{
  "model": "model that answers yes/no questions on an image's attributes",
  "dataset": "rendered scenes of toy objects such as cars, trees, mugs and chairs",
  "encoder_norm": "batchnorm",
  "encoder_channel_attention": "se",
  "encoder_drop_path": 0.1,
  "encoder_expansion": 4,
  "fusion": "cross_attention",
  "fusion_encoder_width": 192,
  "fusion_encoder_qk_norm": false,
  "fusion_encoder_parallel_block": false,
  "init": "torch_default",
  "shampoo_beta": 0.95,
  "eps": 1e-08,
  "precondition_frequency": 50,
  "warmup_steps": 200
}
Rows from block 5 of the image encoder, named by matrix and row number. Rows with one number belong to one channel. Each number is 50 + 15 x the weight over its row's rms, rounded and kept within 0 to 99. All counts start at 0. After the name is the row's rms in percent of the matrix's.
# convs0: expand pointwise conv (encoder.blocks.5.convs.0.weight, 224x56x1x1), inputs 0-55
# convs1: depthwise 3x3 conv (encoder.blocks.5.convs.1.weight, 224x1x3x3, trained with AdamW), a 3x3 kernel
# convs2: project pointwise conv (encoder.blocks.5.convs.2.weight, 56x224x1x1, transposed), outputs 0-55
convs0.121 102:35 49 05 65 61 75 69 45 58 39 66 35 59 54 69 36 56 51 35 57 42 48 65 46 21 50 63 45 39 76 58 49 60 64 57 44 78 41 57 36 84 70 37 57 54 33 50 55 49 54 74 27 56 50 64 35
convs0.122 097:57 50 39 48 62 38 33 53 56 34 63 43 53 36 53 12 41 44 40 59 64 63 40 77 71 45 42 54 83 74 72 56 68 30 55 50 77 34 36 56 64 29 53 53 58 70 43 52 32 64 56 75 37 67 23 49
convs0.123 109:52 41 33 46 72 38 54 38 32 56 61 72 45 48 68 32 57 76 19 50 51 58 72 41 54 71 35 56 38 62 62 60 24 45 52 64 59 54 50 32 21 50 46 46 51 53 40 66 28 41 55 30 17 53 61 14
convs0.124 095:38 46 63 65 39 66 70 43 51 21 49 41 53 49 63 49 39 51 67 74 28 35 37 19 60 45 74 48 56 56 20 39 57 52 73 57 51 28 88 54 50 54 60 32 54 55 51 67 28 36 66 43 64 73 56 70
convs0.125 085:61 35 73 65 44 52 46 45 32 44 38 18 65 49 34 72 40 43 52 59 34 53 30 73 17 43 31 46 50 39 30 41 39 66 69 52 35 46 68 10 47 64 41 56 57 41 38 62 34 32 49 70 28 50 36 51
convs0.126 102:67 58 74 51 39 32 44 48 53 44 70 56 44 56 38 41 43 31 54 14 78 33 58 62 49 48 45 38 51 52 42 49 40 28 48 40 60 44 49 34 55 31 48 54 34 21 43 34 43 87 45 78 65 86 43 73
convs0.127 091:61 45 47 73 31 37 62 53 45 44 28 69 43 50 42 39 33 19 39 33 70 65 43 48 39 43 48 16 32 42 56 61 43 62 29 60 90 70 37 41 45 33 38 64 71 28 62 43 62 60 51 44 60 68 68 63
convs0.128 082:49 81 80 60 59 68 42 74 58 66 51 44 57 45 62 57 66 65 36 34 39 50 59 33 51 45 60 53 54 49 58 55 80 75 41 44 86 28 44 70 53 56 53 50 51 26 51 39 46 12 68 36 74 55 38 46
convs0.129 106:64 43 59 41 31 25 50 49 76 30 37 68 63 64 58 65 67 38 40 41 29 41 47 38 47 47 58 39 28 44 61 52 54 38 59 59 27 59 63 18 16 36 45 66 71 46 45 70 53 23 68 35 41 35 55 27
convs0.130 098:36 33 18 49 74 72 60 73 74 51 35 14 56 58 32 44 29 34 39 43 30 57 67 34 37 68 83 33 56 60 51 48 60 47 50 56 63 52 47 40 41 51 57 37 47 60 63 69 49 67 81 50 49 39 48 33
convs0.131 089:45 82 71 57 30 45 37 31 38 76 41 36 46 44 56 60 39 44 79 28 48 66 53 38 50 54 43 54 67 47 59 40 41 27 49 46 43 39 37 50 39 40 54 28 54 58 80 46 31 84 90 39 50 38 33 45
convs0.132 084:68 49 61 48 68 60 86 63 75 45 33 78 55 78 33 71 49 45 63 78 40 46 30 73 63 61 62 42 72 50 54 37 25 58 35 44 65 62 50 61 55 61 34 40 61 32 65 38 56 49 66 49 43 27 50 60
convs0.133 105:50 26 50 23 63 44 57 44 38 35 57 47 37 61 68 61 68 36 38 48 44 40 71 64 62 63 64 52 47 60 63 80 45 48 32 52 19 41 35 64 47 65 63 90 69 47 53 57 31 59 31 32 20 53 53 70
convs0.134 103:46 58 47 44 69 67 58 13 39 47 33 12 57 29 32 55 44 23 39 53 66 41 69 55 69 26 36 51 70 45 65 44 45 56 60 63 55 43 49 49 54 18 49 26 48 45 62 33 48 55 62 55 59 75 25 62
convs0.135 112:61 41 45 33 68 79 78 50 49 65 41 19 62 57 26 50 55 20 33 53 30 43 56 75 65 65 45 74 41 34 48 50 56 50 51 38 31 50 67 44 42 35 55 41 48 74 75 44 36 32 70 65 40 35 31 49
convs0.136 117:34 37 26 53 48 37 65 75 65 72 60 73 28 54 54 58 56 60 32 70 40 56 52 38 35 88 41 43 50 51 10 55 45 74 42 77 52 40 65 40 51 41 66 53 66 54 65 55 46 46 29 34 37 39 48 68
convs0.137 105:31 76 68 69 48 37 50 59 55 59 43 29 50 72 51 58 77 40 36 42 55 56 78 69 44 38 79 27 38 30 62 59 35 52 51 73 26 43 60 25 63 36 40 56 32 49 62 40 57 23 60 44 59 35 39 33
convs0.138 088:57 77 71 42 55 56 41 55 62 41 65 45 23 52 52 83 28 62 51 87 43 18 42 33 56 39 40 50 26 56 53 50 62 48 64 64 49 45 33 33 48 54 57 47 61 38 73 14 57 30 57 70 40 49 46 36
convs0.139 089:78 49 65 69 58 47 42 41 89 21 54 41 51 40 40 27 53 55 63 45 57 56 43 43 49 69 49 14 27 42 60 54 61 76 46 50 29 43 46 41 71 72 41 54 61 54 63 51 51 60 38 83 27 66 42 44
convs0.140 104:50 71 68 41 57 57 50 31 55 20 58 48 37 33 55 78 60 63 39 18 44 48 48 69 57 64 55 76 71 41 39 57 43 48 21 28 69 37 58 31 68 50 62 54 43 74 48 63 65 79 59 52 30 45 38 64
convs0.141 106:49 46 39 46 38 39 41 59 60 30 73 74 46 55 26 56 33 65 41 54 33 50 49 57 30 55 31 34 61 35 42 66 43 14 34 79 49 39 45 43 37 24 32 77 59 40 46 50 50 21 85 53 55 54 67 41
convs0.142 081:54 69 77 55 55 55 50 47 33 39 40 67 31 69 71 35 76 59 21 51 11 46 36 39 48 27 55 65 42 56 38 59 45 41 48 49 49 31 40 24 21 62 46 58 64 57 57 41 75 49 71 47 26 41 34 60
convs0.143 102:62 63 54 59 40 63 41 17 62 69 60 63 58 45 00 29 56 49 38 74 62 59 58 45 46 57 50 29 47 24 73 49 52 63 66 40 64 45 65 39 42 43 30 37 36 62 41 67 26 69 42 43 51 44 61 62
convs0.144 081:55 19 34 63 26 55 70 42 79 69 64 21 78 60 83 67 48 52 43 56 57 36 52 50 53 51 47 44 51 28 22 48 61 70 58 32 56 51 51 49 46 70 56 40 49 28 56 33 30 45 46 25 33 38 53 50
convs1.121 084:58 56 58 67 70 50 32 24 37
convs1.122 107:50 56 47 42 22 18 55 45 57
convs1.123 100:47 31 44 40 30 63 66 69 32
convs1.124 102:53 37 42 44 13 43 38 36 48
convs1.125 111:62 63 27 31 51 46 35 29 62
convs1.126 103:36 56 46 47 83 73 55 47 59
convs1.127 094:37 44 39 31 58 31 41 67 26
convs1.128 107:57 42 43 44 58 32 18 39 33
convs1.129 083:46 74 48 58 64 30 66 48 27
convs1.130 111:47 78 39 32 65 59 46 28 54
convs1.131 115:31 25 21 48 51 52 63 46 54
convs1.132 118:50 27 49 25 49 33 28 40 46
convs1.133 110:46 67 72 65 41 79 53 51 41
convs1.134 104:29 35 59 67 34 43 68 68 41
convs1.135 099:28 32 34 60 64 58 48 76 50
convs1.136 093:77 54 36 49 66 30 33 37 46
convs1.137 102:59 25 37 59 40 53 69 33 68
convs1.138 121:61 63 52 38 38 39 24 25 47
convs1.139 102:70 46 41 46 36 26 30 48 31
convs1.140 108:61 68 25 38 56 62 42 27 53
convs1.141 101:37 56 46 29 45 62 61 70 24
convs1.142 115:35 60 43 54 59 69 21 32 56
convs1.143 086:38 41 32 28 57 62 46 28 69
convs1.144 108:33 19 34 49 38 35 56 58 43
convs2.121 116:41 52 64 43 35 55 39 71 58 47 66 53 66 52 17 38 55 40 58 49 30 82 37 20 39 28 59 34 63 70 44 49 59 36 41 61 55 53 55 73 58 44 82 70 54 50 38 60 50 49 34 29 60 53 69 13
convs2.122 083:36 37 52 60 48 66 77 62 30 36 49 34 46 38 23 52 78 51 64 42 30 71 65 18 36 50 52 25 57 28 56 44 55 59 31 67 67 51 29 39 53 42 68 61 69 74 45 41 53 23 43 73 46 39 49 60
convs2.123 100:46 42 74 50 64 63 21 25 58 64 68 54 68 73 34 54 48 68 55 44 71 62 53 49 54 61 72 65 65 66 50 42 40 44 42 58 35 59 44 70 32 72 51 51 64 57 37 62 68 38 72 32 04 56 44 34
convs2.124 083:49 53 65 88 60 57 24 13 43 46 68 55 54 67 56 26 57 39 46 47 49 36 65 43 65 83 25 42 58 53 61 57 65 35 55 25 57 31 50 33 33 29 51 53 35 47 56 51 58 41 70 55 53 31 67 30
convs2.125 084:32 87 47 47 74 59 42 67 48 57 68 60 60 52 66 35 49 50 42 44 61 45 15 30 63 68 24 41 54 34 27 25 33 41 31 59 58 57 55 54 46 48 63 58 63 53 59 74 34 39 64 65 47 59 21 29
convs2.126 110:49 30 38 43 32 86 52 84 30 42 64 34 42 53 28 43 22 62 75 64 51 49 37 52 63 32 67 43 57 81 41 39 43 64 27 46 31 56 63 48 49 57 53 68 68 36 53 68 52 51 34 54 27 34 44 43
convs2.127 112:53 50 58 70 49 66 35 62 43 66 63 75 42 43 60 38 59 17 42 43 46 48 36 27 48 36 49 63 57 56 70 83 45 27 30 60 47 53 37 38 80 68 29 57 42 45 58 36 57 30 48 71 50 20 73 67
convs2.128 118:67 22 62 50 59 35 51 34 58 55 53 24 38 40 57 42 48 39 50 93 45 35 44 41 29 63 44 34 48 45 41 35 17 22 53 61 27 61 64 55 63 36 35 49 43 32 50 73 65 79 52 65 44 58 64 63
convs2.129 102:55 59 32 53 76 29 25 50 61 52 78 75 32 49 31 53 28 27 59 32 50 43 47 29 31 50 24 53 66 49 41 54 56 63 51 65 41 65 37 63 52 23 18 32 41 76 28 40 52 40 58 55 58 57 49 61
convs2.130 116:36 50 44 50 56 83 62 65 58 75 58 56 48 68 34 47 44 55 49 47 47 53 82 55 42 52 42 31 62 75 57 47 58 48 57 56 49 60 31 03 47 40 81 44 26 49 66 21 55 54 34 35 63 65 38 69
convs2.131 107:59 58 54 37 53 42 31 49 28 35 74 36 24 38 29 35 46 37 49 18 45 14 46 28 55 34 55 71 21 25 39 57 42 61 81 39 71 48 39 51 54 32 36 42 44 36 52 44 47 65 48 32 44 54 39 51
convs2.132 103:53 58 48 44 24 56 36 69 34 27 32 28 51 51 44 58 47 51 64 18 67 52 28 22 44 25 73 66 46 31 47 53 76 47 15 57 51 56 38 64 44 74 59 58 37 41 37 53 56 41 59 49 44 54 67 76
convs2.133 085:20 55 31 58 51 36 18 40 53 63 80 33 55 59 41 49 54 31 26 51 50 21 35 55 54 46 69 50 67 47 58 50 45 32 56 42 37 54 80 54 57 51 27 50 27 36 59 17 51 53 27 54 63 71 31 52
convs2.134 095:36 52 67 29 31 50 42 44 40 53 52 62 63 57 42 48 34 68 57 62 66 50 72 64 62 71 51 61 65 34 18 38 34 41 43 35 33 76 54 68 30 54 45 49 31 29 62 59 18 23 25 53 31 64 68 51
convs2.135 098:32 48 51 54 56 57 86 42 46 48 35 33 63 22 47 47 24 63 83 59 72 47 39 69 67 36 64 36 69 60 37 46 41 66 52 61 42 53 64 53 45 72 56 66 53 67 38 51 37 71 23 43 85 38 47 45
convs2.136 109:59 39 34 17 31 55 37 40 41 47 50 46 63 60 38 40 46 09 56 63 35 46 75 29 48 53 73 50 48 44 49 61 54 60 23 40 28 52 55 86 71 38 42 42 55 52 76 57 22 52 65 37 36 51 65 48
convs2.137 098:64 67 39 24 78 70 25 55 44 71 50 33 61 38 48 47 56 40 48 71 43 30 18 36 38 52 58 52 71 57 72 51 59 51 57 51 64 43 51 56 40 57 69 31 29 36 41 70 43 76 63 20 32 53 66 61
convs2.138 100:40 63 60 58 23 34 60 64 58 43 37 43 51 43 50 61 47 51 52 68 65 33 78 45 52 78 48 70 34 49 64 38 52 44 23 63 60 39 54 73 96 54 39 42 57 62 40 49 51 52 69 75 76 57 62 77
convs2.139 087:67 41 40 49 54 34 35 46 64 28 42 33 37 44 39 41 42 48 45 46 68 37 52 30 57 37 03 70 40 30 37 46 55 76 38 66 64 65 44 58 33 49 69 67 50 41 48 47 79 41 55 71 23 50 76 66
convs2.140 086:36 43 57 21 38 53 33 32 53 60 62 54 41 62 21 63 48 47 63 52 46 48 33 46 63 30 22 35 26 59 47 47 42 71 67 59 64 73 57 59 73 40 70 52 22 42 64 76 74 31 50 46 44 51 60 79
convs2.141 093:74 49 59 39 55 46 25 38 45 54 66 52 35 51 27 38 62 49 59 66 57 31 31 60 64 54 50 43 37 40 50 56 47 31 87 65 58 70 52 57 39 38 43 49 51 15 43 80 58 73 76 22 69 70 49 45
convs2.142 085:62 65 34 57 69 56 52 30 30 46 57 30 33 50 77 68 35 63 52 72 67 40 36 58 35 60 54 63 44 41 41 56 41 58 36 52 34 60 26 64 39 71 29 39 55 35 70 46 67 36 55 67 29 50 47 96
convs2.143 103:57 63 39 40 49 28 53 50 18 32 52 49 46 51 70 65 65 22 31 58 11 48 41 30 42 48 54 14 39 55 54 49 38 37 62 60 29 50 58 70 43 39 44 52 64 44 49 39 36 56 19 73 48 62 24 36
convs2.144 093:36 45 44 60 25 61 60 51 57 33 54 64 73 56 59 76 67 44 65 33 67 65 39 21 63 62 54 60 66 54 45 42 27 41 55 30 51 63 66 70 49 57 45 55 35 83 30 44 10 62 50 53 68 50 52 73